From a checkpoint of a small spectrogram enhancement model.
Model: activation elu, widths [96, 96, 192, 384].
Training: soap at rate 0.002, 7500 steps, batches of 64.
Rows from block 9 of a small spectrogram enhancement model, named by matrix and row number. Rows with one number belong to one channel. Each number is 500 + 50 x the weight over its row's rms, rounded and kept within 0 to 999. All counts start at 0. Numbers have three digits each.
After each channel's rows are labels from the 100 clips, of 14976, where the channel reaches its highest value: "top examples" is what is common among them. Only what is clearly more common there than usual is listed. The data: two synthetic voices taking turns or overlapping, over music, noise or silence. In brackets: how many of the 100.
# convs0: first 3x3 conv (model.decb.0.1.convs.0.weight, 192x192x3x3, each kernel summed), inputs 0-95
# convs1: second 3x3 conv (model.decb.0.1.convs.1.weight, 192x192x3x3, transposed, each kernel summed), outputs 0-95

convs0.142:535617557462508504510552541459506472511511501501522585506561469473447475529526525482558448547533540513562510482491507536578586581512523474524524489577455499554536548505565426542499482479525520577502491446532505574478461453533537490562552484571519613597538467573581464527526514616579482512
convs1.142:471467523472432486464638516388497537535548453474510510568507529469529537525397445595461526515462480486514508498507456489425478508425408460456471510508578479503455469495497518541358435537538518467461530544490494507529534514503497455448466424511482437481444490458499516471456436542456534416
top examples: background: everyday noise (60)

convs0.87:514563484482566517524603493471487463467537449467452422475482518466483498446453472467511567484532494432379536467461546494504502506342474484454476519436475502442501390493475457573469504430539507479483443577504449509469510440596416404506567447512409473521451460495524477533566471484574500492
convs1.87:427443487445468392451389476573495512564451402508524457498487440593393557572507449467500447513422456584549456511439471539480403421515538579500479412469543446454512414476414447440494572486470511468516523478546636553479434570559494496475467469580521481463467538514373453552457436501486504434
top examples: reverberation (78)

convs0.152:436437447520511608471562366487538510529509507556550470474483472487529542538428397539523510512445481564471447385556548434517518560517555530536461428524547539452539481543394523470499543480392514483467390521523563429499516543521580404584515506506474358460430553454519511428481439488559528439
convs1.152:469428533489440492493337484616531473477439482529494450520472479569479442483503465417514517475571467601492522465533534561531417435563487526556475518506508567548536478452515544527510535523487528468466491473536499504481459535523513573532502541500486495493522534482414474446556558394481389495
top examples: second voice: none (42); thin (high-pass) (30)

convs0.25:476461500532447542466457508536529579533483425419522487478454547559559482492450450576421515470413453510470501476597466518481482433496483582547424422448601577440484510499476498489477556576494581473446500465432555440502581555439558529446502585493466422512487551511462582444451488447560570456
convs1.25:580502554478474542458293490587456488498497504671528477529536500500488502579511523441582512546484547487464510506536479506532536444483479574517498471467473620535525518534467534463508506486532447551542542440530454504446505472444505495556520475494568525473525509519474498547430520354452426539
top examples: second voice: none (48)

convs0.102:514554518542519596530568428414558495521561526531519515586564391465500404525473470502483409425539524674481495465438422521486517513602548471418486476505531512422511579492537535579595491519459518653521462525513576525516515515517442419537477534446487508566465431522456472507448560517529528451
convs1.102:556585491551527509452465552551550533441492464548527446623502512534464479519523502487544542502414422452503532505521439465558562442373493553491382502515431432590420471446473481516499480390516386513490591572474464494407500424469522504412468473505492557486526535524463431595469480433476537490
top examples: reverberation (64)

convs0.78:436445495475438500476465495503448512569496499513485394516507549459511549468503486428483595499486507434512536500413621555398487537377465471537547477525439531431450415426547571548531424387457432514478470602503457500476535503521466497563497481485507477520484511463401488465536537533446462488
convs1.78:515424494502481477525340516492505470474479530559601479557472471613434520550499482478480523536464493587526508554481492385510466416480532522426457537509519426478427519476503465451416539527515568445507476591457585548494549500501478430406507509523482527534465518439532513564451408454482484460
top examples: thin (high-pass) (30)

convs0.100:477488494474446537422475497494523564531487384400471490446410482541597502432383452526442505518451468424533518437579465476516467510469421613606515465485628523500481435494431492407493479508437538451414538477469502461526549548456527465460465575533485442507484531496487600515499491462528588501
convs1.100:425480401446473544497488495431537462574543556526483446562583449549497586369547482466472502523491468531547493457484501442487491493546510440441500481539430533536475525441496469464478475525545541510536481609554576525542475512494448443497516465480455452546561498471492397509399508417495510509
top examples: second voice: none (65)

convs0.55:470528497510499549469580509576529544420332533538543493549509519548459516491505461520437528516472501555495554551514500600591509531518443539533601535551542538496444577514447486452503484516476516483495453574479547494478533542508618585552419587485523432441542534542548530489528564635524500481
convs1.55:563531515552502507515423536625514517539508569529495485606548439527541499534535496457562491505458490532559508517456453513520518473468490488538466587493445485534440445487548507534551592374549452473571493638519448542428587445467435523432483464471471535472492520527505521603459485363429525533
top examples: reverberation (63)

convs0.190:523439485579501529561414513519505526503526507478509590530574504497529499451497574517583425470478546514399524486499483499584594467555559544514479472434451528480563648560591626523582547545519540617556595462468459535435574538433499494472454457492460545505595496493508518607444397405546549495
convs1.190:494541477438548488517465493519525491562438363534447419577499500485418405524521499450557542470546496571531552515500519529629482479523481486462488474575459565552507480397524502502516509623459459542482544445428479474473551502508506526536551553547490422500572488544362501499566538427554531476
top examples: second voice: none (62)

convs0.18:542535522485562441561444418574524497517488456451363471530545484488493431496518561473552459555437528465579500473556570457524503427482379541546507585473531467467454539555464445490446537518566462485485587570414464527553467478473429400491421439515429477437397501510523444431534435474384489585
convs1.18:481470583451494451481443510519507522391478563564556435458525420544475444445517429422354478455487514551474442503562389561527451544517547446438478496526452525425489554579516559558556437529525535453467405503428535454531481517516562512503511542528552507487477504529435504476474561422580432397
top examples: background: everyday noise (70); second voice: none (50); thin (high-pass) (49); vacuum cleaner (29)

convs0.99:560570529465553444552470535473478446452559557516520588538564414453435516558560546440565452565551550557547459523463460441515554498515534424428540521547418436522551557522558515539556470458553462559560540504558481533478430417512481479506489449519529556494597423520527417541512464497434426545
convs1.99:511494514429489481441603492420488512560588492496499541557508544451525557517503383599489484523464510414534482499523437517441532414431424527456534477492582486495481492506514517496382493508531459462472550529530490489501515500462509399508487432532538426504493476501514528509441464519436527483
top examples: reverberation (60)

convs0.116:407518434524479483457541499449505482444452549562509493572610490520492541447485516497590434431482587487366490504483464480514542522601508515551505536424511521510504516493391378427436451491540500440467381448506490479472445500532536549612524487571503478482497533456589467504605627536518463505
convs1.116:489406442455470574535471430599491555493482525491536462479377447554497459385464414454421526597558478492563533518573501531478456445450479513430533546595471539553461587441527564546439548441461518536495443603531479607523518529471505491528544569505523576444544505494396517513495462432533561506
top examples: first voice: child-like voice (51); thin (high-pass) (50)

convs0.61:468577558420539470492575516425398421510471504581518535538561507457469502526481531451517475548520586480565554597450525474494566573450483430458594547559459423527516509490516483517494429431528462598519574507522436547498420416552488543541471457481540569506505469581564446471590514575443435505
convs1.61:487487516488469467467617512391491559493567473474524505551519523479504585480429463599456499529431511430547501520493492491449509494447456539444506476514581473443465486536509497493387429511526529473472506539502534478520518512492530444462480422532524441505464490459531536498426426523466553394
top examples: reverberation (64)

convs0.88:520618535555564468533458476556515563439489485505527509521618539440520543417530470489555544513481573462497608452499376495501411507499468530515516523481495523491496519550493402465548575538549497429423503588491602459473488446581506546497518495467450475522547420556628541581534531549502473451
convs1.88:516516538490450450490433582478530477430464479588504444514510495537416481467492391428447500533475422577471457528564394503492441420444499488469476693469480489477418521465412508514488528481522574461557523586485478537524432525542499393484506469567599415476461444489448435501431498449423479443
top examples: thin (high-pass) (77); background: everyday noise (64)

convs0.118:565598534555499528551568511542512502420420487468549572413485500518576440449486458506495545477564537466508488465571503579517453456508453554500489496538511502462518557412460373460437498521444538409457393557454467490505523503528564568477553525547411527452478554610526547431564548604541514537
convs1.118:539564545510589512496512476599486529501418547553483431600559505524529490539518433431469536507442512490555468526470441591479479517469544542556449590531518528522387421482549469430550505366516445432503511568438540550497432523509498570516450510502495461536425574556580507520498499455481527491
top examples: second voice: none (51)

convs0.45:460411517434425509505466533509437531447541503479474473523452455494482607553536493456511473522564486449582490486496562561417554521406465504587555496500523457575399396451587497480436441446527474494473421534525427558496507521530487478499421554556574556529414546530502458554573501459498544515
convs1.45:441391453467595537507385475599497551512422543516470436507453466603517469437497478390495524465525440535493529539497493526555454383532529514509488531562505502505393523492511538459475516505455516458491478524492506505498499505507519570513522607466445542456543519487485482473544527410602458536
top examples: music (62); thin (high-pass) (34)

convs0.174:476539509464547444471619524423434401445502511547462521524496470406426458519529529424507464519541482460516490559447515523485542562472498442461565542554428431532445469502494457519443392440509416519519482512541412533485421427592497467554477434522538534525517452538529422505537529561498401522
convs1.174:508503485491462490536657525379490552505581477499524492578522519488510553517404487596502527508458496471513512496457473502487514570428420489484439514569532469473473474527529505511419405533518521476484494496497513499516531506530511462454470449538519447523464501459528499488416444549486543392
top examples: reverberation (60)

convs0.169:493492526514469533461495484578534579512437421469519525481444569529534495461475438561479488524453470440500554515590522542534470491498440538559521436469608543432458488440455447460459555564459535486468495502451560446539581584467577559480505547451444471446501606540491600520519535495547600490
convs1.169:518470557543501539532397502577448471500476537615484435510498489515513459518524537438530529427472491582500408498516487518570434504625530470420455543530478550562461548513467547485580472539556636462570397563468529553496608527446482482587498540454543489526523515545484454517502464405503422488
top examples: thin (high-pass) (50)

convs0.5:541626527500539437498494510583536565535520445530498552545543613529507512543543520536572482528520601516503566512538478562479344514481479481532495553488504502511550607547429464512545511566483477490490623562447521480571446510519504513509496467427564510475534440508615580563528520470463505545
convs1.5:566513532523462520547339495593509513489474539533587473510513475462432473493546462397411521451459504591458445511559445527479505491515532431385552487448357506454537524485538503568592573517516533454547390547416512508557607493475484502500538486481475469436516506546419477542516478401518484420
top examples: thin (high-pass) (63); background: everyday noise (61)

convs0.156:512534386517442549462457496448526472536503445505490489453518499533520442426452504529582396566436453459483607476531542478545463492570523495519472432482464514404563483457483450557583507562465549510497564397445495460566528488449496482460588513512520386563630527555574500473503514498501589529
convs1.156:516550458467393522484453465498495536501564583431508530481533531467463468566624507506562477535520611488487549434570535545495405542518499526451556541496428529550486538610501483526509510497475433556542568481579452583535453528376449577511428508484436515537491482455501568511444490472450346543
top examples: second voice: none (53)

convs0.72:571421445493558597492474400540463529464546525536492552473487500509555497503562467511514488593446484551576492405497485493485418652616544466464531507528492474482454513599473562539535483518490592518510489558523492543549487584540412491586470547500446618557503477531429526446616552571522540600
convs1.72:541533612475453469458388636493507502425469515585497386644498575511426463472482467547522523492486502491459461560600523521576459502480505631486485527577510531487412429485430483535508419545502488515532585479473517392408501522481589522472532479532576491544535502552554524561515555483497443398
top examples: second voice: none (45)

convs0.146:513568551421456414540406517480435469506480482453434423540451550493537498516482471535486480476455472377457569448483480558488364591385432568476548509514557445559471401436597436523447462416447528364474494460566474514525526502500450474459489499493535559500495448559545481507480584573478523464
convs1.146:471398552480487528490459506519467531527459572492459507461457325587568405470534446461418519520556487550537448542501496450463536498542507521514491558527504486488489509491423471409520500341476542539434522489532492486465391502522579467474462547474591473476503510512430488389479437485445552519
top examples: first voice: deep voice (49); second voice: none (48)